config = dict(
    model='image classifier',
    horizontal_flip=False,
    hidden_act='gelu_tanh',
    layer_scale_init=1.0,
    moe='top_k',
    expert_mlp_ratio=0.25,
    batch_size=384,
    final_lr_fraction=0.05,
)
Rows from block 3 of a small image classifier, named by matrix and row number. Rows with one number within an expert belong to one neuron, the router's apart. Each number is 200 + 40 x the weight over its row's rms, rounded and kept within 0 to 999. All counts start at 0. After the name is the row's rms in percent of the matrix's.
After each expert's rows are labels from the 100 images, of 14848, where the router gives the expert most weight on average: "responds to" is what is common among them; "lies over" is the class under the peak. Only what is clearly more common there than usual is listed. The data: small renderings of single solids in any pose.
# router: router (model.blocks.3.mlp.router.weight, 32x256), inputs 86-171
# up: expert up (model.blocks.3.mlp.up, 32x64x256), inputs 86-171
# down: expert down (model.blocks.3.mlp.down, 32x256x64, transposed), outputs 86-171

# expert 19
router.19,106,262,217,203,225,177,208,127,181,229,172,255,227,168,248,207,220,230,277,210,187,244,266,124,176,214,168,191,181,178,128,219,144,226,217,202,212,193,285,164,230,153,266,208,118,185,202,191,145,110,193,184,297,232,213,172,228,246,192,198,251,304,188,183,205,182,139,157,170,205,216,172,202,160,180,188,160,182,169,226,168,269,186,195,180,262,204
up.0,103,164,214,245,116,230,178,221,190,176,151,200,156,163,262,153,188,213,148,169,257,200,169,220,175,217,191,204,199,222,196,178,186,227,246,219,271,243,209,217,203,226,203,205,199,212,173,168,214,235,242,213,250,235,216,222,257,244,156,231,216,221,196,183,221,221,194,221,181,116,179,116,225,223,194,225,139,170,188,206,259,238,134,186,185,94,176
down.0,104,231,154,188,180,231,231,218,234,181,121,197,198,220,224,193,229,171,223,246,192,241,179,218,178,214,228,226,190,174,165,289,204,204,150,220,264,234,176,197,170,227,206,272,119,257,255,223,191,238,203,183,222,173,122,241,245,159,150,173,186,166,198,188,185,167,178,165,197,205,242,206,176,130,179,198,206,182,232,168,211,241,133,261,224,224,150
responds to: plain; light from: behind the camera; egg
lies over: solid

# expert 12
router.12,113,137,140,164,225,191,111,160,178,239,217,251,128,155,236,188,241,214,253,187,259,168,258,266,219,194,176,260,203,168,246,160,146,236,180,127,231,243,111,258,159,164,212,200,227,141,170,206,196,264,199,166,193,265,185,221,179,154,155,187,156,202,147,195,184,195,207,204,220,151,151,212,263,228,199,173,164,192,215,184,192,215,156,275,152,175,165
up.0,096,245,187,190,169,195,240,137,190,273,127,244,151,188,232,147,268,270,251,200,154,197,166,169,230,160,166,171,280,187,252,164,158,209,249,206,175,263,249,196,185,216,220,168,237,236,209,250,181,135,182,254,185,138,137,135,168,133,241,216,211,220,196,205,158,134,221,236,197,128,252,268,204,203,161,222,283,203,164,231,213,203,232,178,170,211,201
down.0,113,223,176,137,176,284,252,232,222,196,230,184,186,193,215,220,251,217,203,192,187,148,267,211,154,231,281,225,233,229,216,201,280,182,155,173,293,200,213,206,157,178,176,262,190,280,277,249,191,186,208,201,224,217,119,194,161,140,157,191,198,232,219,201,179,261,240,145,166,248,219,240,182,184,164,171,177,129,152,175,208,291,224,213,175,278,176
responds to: glossy
lies over: solid

# expert 11
router.11,103,178,229,162,176,175,211,299,217,127,243,186,192,168,185,267,188,126,155,178,225,160,237,233,224,198,226,284,154,229,169,127,266,151,163,243,228,145,175,174,160,177,251,144,158,127,201,156,149,202,179,259,265,205,228,211,222,244,146,155,180,228,167,220,149,198,163,186,216,290,136,187,243,188,109,203,145,226,216,160,185,147,114,149,180,247,209
up.0,111,192,169,224,271,202,186,200,196,208,157,223,158,229,226,133,189,218,245,171,233,174,104,196,276,178,132,191,155,227,269,198,76,153,173,230,180,260,174,193,165,213,247,234,201,135,190,204,147,255,254,137,221,214,257,167,176,177,250,184,241,241,169,207,235,156,158,250,188,227,225,191,251,229,217,206,191,258,196,188,172,211,246,153,190,210,212
down.0,125,176,183,156,307,163,156,88,176,260,223,223,150,178,198,245,183,234,301,186,209,172,269,214,199,228,193,228,182,191,134,158,202,235,164,157,161,150,131,214,207,167,175,198,237,188,161,154,179,82,159,196,248,226,246,239,166,196,168,255,166,217,129,132,157,222,225,201,272,207,118,233,186,218,194,122,180,224,186,208,227,180,246,222,138,218,248
responds to: metallic
lies over: solid

# expert 5
router.5,117,174,217,141,297,185,160,182,226,132,238,253,227,174,275,212,224,113,229,201,223,221,223,177,251,163,182,279,142,204,262,183,201,181,192,223,132,234,192,254,261,208,251,133,145,182,248,225,138,190,238,250,228,144,184,135,185,261,165,206,239,239,165,209,235,182,227,175,182,202,258,177,237,237,206,214,219,195,206,164,210,140,139,109,227,305,123
up.0,088,253,168,214,159,253,213,153,283,229,134,197,182,205,220,189,177,222,172,216,95,251,153,272,145,211,208,193,217,231,177,127,206,176,210,218,176,213,224,218,187,231,199,193,176,237,219,160,203,152,243,196,157,183,194,191,198,99,175,248,188,124,235,191,74,239,185,211,152,226,206,173,210,151,125,221,228,217,169,185,185,158,122,202,217,262,216
down.0,080,207,199,143,182,228,199,170,192,214,239,156,202,194,194,183,222,189,200,144,216,183,317,205,132,217,142,164,273,232,200,247,284,230,210,171,200,181,184,204,146,176,154,212,205,201,106,186,202,207,189,120,118,200,129,145,108,245,208,166,156,148,221,203,209,295,231,171,132,265,215,168,165,194,219,193,269,156,137,221,222,178,239,279,212,230,187
responds to: plain; disc
lies over: solid

# expert 27
router.27,126,219,139,198,271,174,220,198,210,239,191,146,192,197,222,232,239,178,220,166,191,136,175,176,130,161,159,185,219,198,191,202,148,205,216,162,177,270,227,254,266,173,165,213,267,235,240,220,175,152,201,252,172,189,170,180,153,129,235,207,200,163,180,204,210,193,203,210,235,197,266,188,187,244,242,163,185,163,117,204,134,199,285,160,243,193,253
up.4,106,227,253,242,179,226,185,221,148,227,301,257,181,201,154,228,146,209,172,241,200,215,225,236,236,195,216,233,225,186,174,146,215,210,166,209,182,103,205,200,89,99,265,131,233,148,251,135,210,205,188,257,192,212,261,191,254,195,223,260,201,223,212,197,212,175,182,181,194,204,145,237,171,234,180,251,200,282,212,175,227,222,181,209,176,259,242
down.4,101,260,213,263,160,196,135,251,150,162,147,175,185,216,198,178,188,205,129,213,190,267,95,246,211,176,211,189,230,201,179,208,215,196,264,208,235,237,199,195,208,242,170,168,201,146,200,164,283,171,230,211,232,220,230,205,191,265,186,159,222,156,107,181,156,141,209,186,216,112,152,94,194,158,187,230,272,209,250,164,270,234,186,163,236,169,235
responds to: plain; matte; light from: behind the scene
lies over: solid

# expert 25
router.25,120,240,282,207,165,171,213,177,198,162,163,187,167,261,225,207,233,133,155,250,214,185,146,215,223,134,176,179,210,162,298,146,132,179,133,262,159,265,230,253,188,193,215,181,155,129,206,171,241,225,270,254,308,156,179,140,130,101,198,217,203,194,236,199,186,126,162,212,179,124,278,197,144,150,209,262,280,249,214,253,173,170,181,163,262,182,145
up.0,095,175,209,226,243,165,173,206,183,196,182,196,268,161,190,172,155,151,231,159,155,202,124,153,229,218,171,184,232,206,127,248,194,179,180,236,201,241,152,241,205,196,209,240,184,192,216,196,158,224,218,213,209,168,235,220,217,199,240,217,157,140,208,223,187,167,179,219,147,202,141,162,185,232,189,249,187,226,244,282,231,187,256,178,283,170,253
down.0,090,205,221,199,286,244,185,98,192,256,220,158,230,203,179,269,120,176,192,160,162,187,245,152,256,240,144,183,204,236,146,203,230,110,179,161,203,137,138,195,261,171,184,185,225,230,133,242,219,201,186,147,145,185,224,138,145,256,176,240,188,186,188,154,195,290,220,193,268,293,174,203,193,195,165,159,265,232,132,254,258,155,274,200,197,250,191
responds to: plain; disc
lies over: solid

# expert 30
router.30,087,172,152,202,191,126,237,132,186,252,160,180,143,226,204,172,210,135,214,204,210,134,229,169,175,126,132,213,114,247,253,183,171,126,168,191,218,152,161,222,240,273,248,138,187,225,237,247,174,161,246,190,195,193,230,226,223,159,166,271,223,159,156,205,198,187,231,155,127,242,225,139,262,255,211,156,238,177,203,206,198,166,182,104,186,169,153
up.0,106,166,195,248,126,181,313,172,249,224,185,126,217,272,166,221,112,224,130,225,217,249,190,175,151,255,195,198,199,161,214,262,155,189,227,253,203,243,273,145,178,242,154,289,184,218,225,229,246,173,285,165,145,180,258,208,222,177,277,186,188,228,276,140,227,206,184,230,155,244,254,248,143,193,219,142,176,213,219,200,163,201,245,236,163,134,163
down.0,098,156,90,183,240,213,107,201,225,246,227,199,231,187,231,227,216,278,172,164,182,190,237,241,150,209,155,138,219,243,175,268,245,202,227,158,170,218,155,216,152,167,129,190,242,203,196,191,270,164,203,235,167,170,176,188,133,192,191,174,139,154,228,179,175,238,264,204,209,203,208,233,231,192,214,149,237,136,182,159,230,178,236,187,170,203,157
responds to: plain; disc
lies over: solid

# expert 22
router.22,115,263,216,152,218,152,199,212,216,165,256,214,213,265,184,171,177,221,126,188,139,285,182,140,208,225,198,167,248,235,173,177,259,257,248,186,222,165,226,250,158,222,131,225,190,197,247,119,243,241,196,170,206,188,175,287,215,200,211,172,128,227,212,195,250,244,193,162,183,230,187,212,113,238,227,181,194,203,253,118,165,203,315,212,159,253,209
up.0,096,129,203,214,226,196,193,135,201,181,171,235,220,198,184,189,256,200,227,199,184,149,248,199,178,170,201,261,214,140,162,229,198,213,216,218,143,190,175,236,232,135,261,209,233,279,234,214,181,192,205,217,191,162,224,160,233,169,199,243,233,160,228,185,150,235,238,205,211,165,244,187,191,196,171,225,194,248,222,259,275,215,190,167,208,297,140
down.0,086,239,232,107,235,184,176,198,208,178,239,163,147,231,218,282,175,265,181,205,125,211,190,158,191,225,134,176,194,164,180,190,172,238,170,203,166,197,174,176,121,249,125,192,197,164,176,192,250,171,195,214,282,213,169,233,243,222,213,209,161,224,194,167,210,203,151,205,214,205,173,222,142,211,230,199,241,184,258,176,209,179,257,226,164,211,229
responds to: black; striped
lies over: solid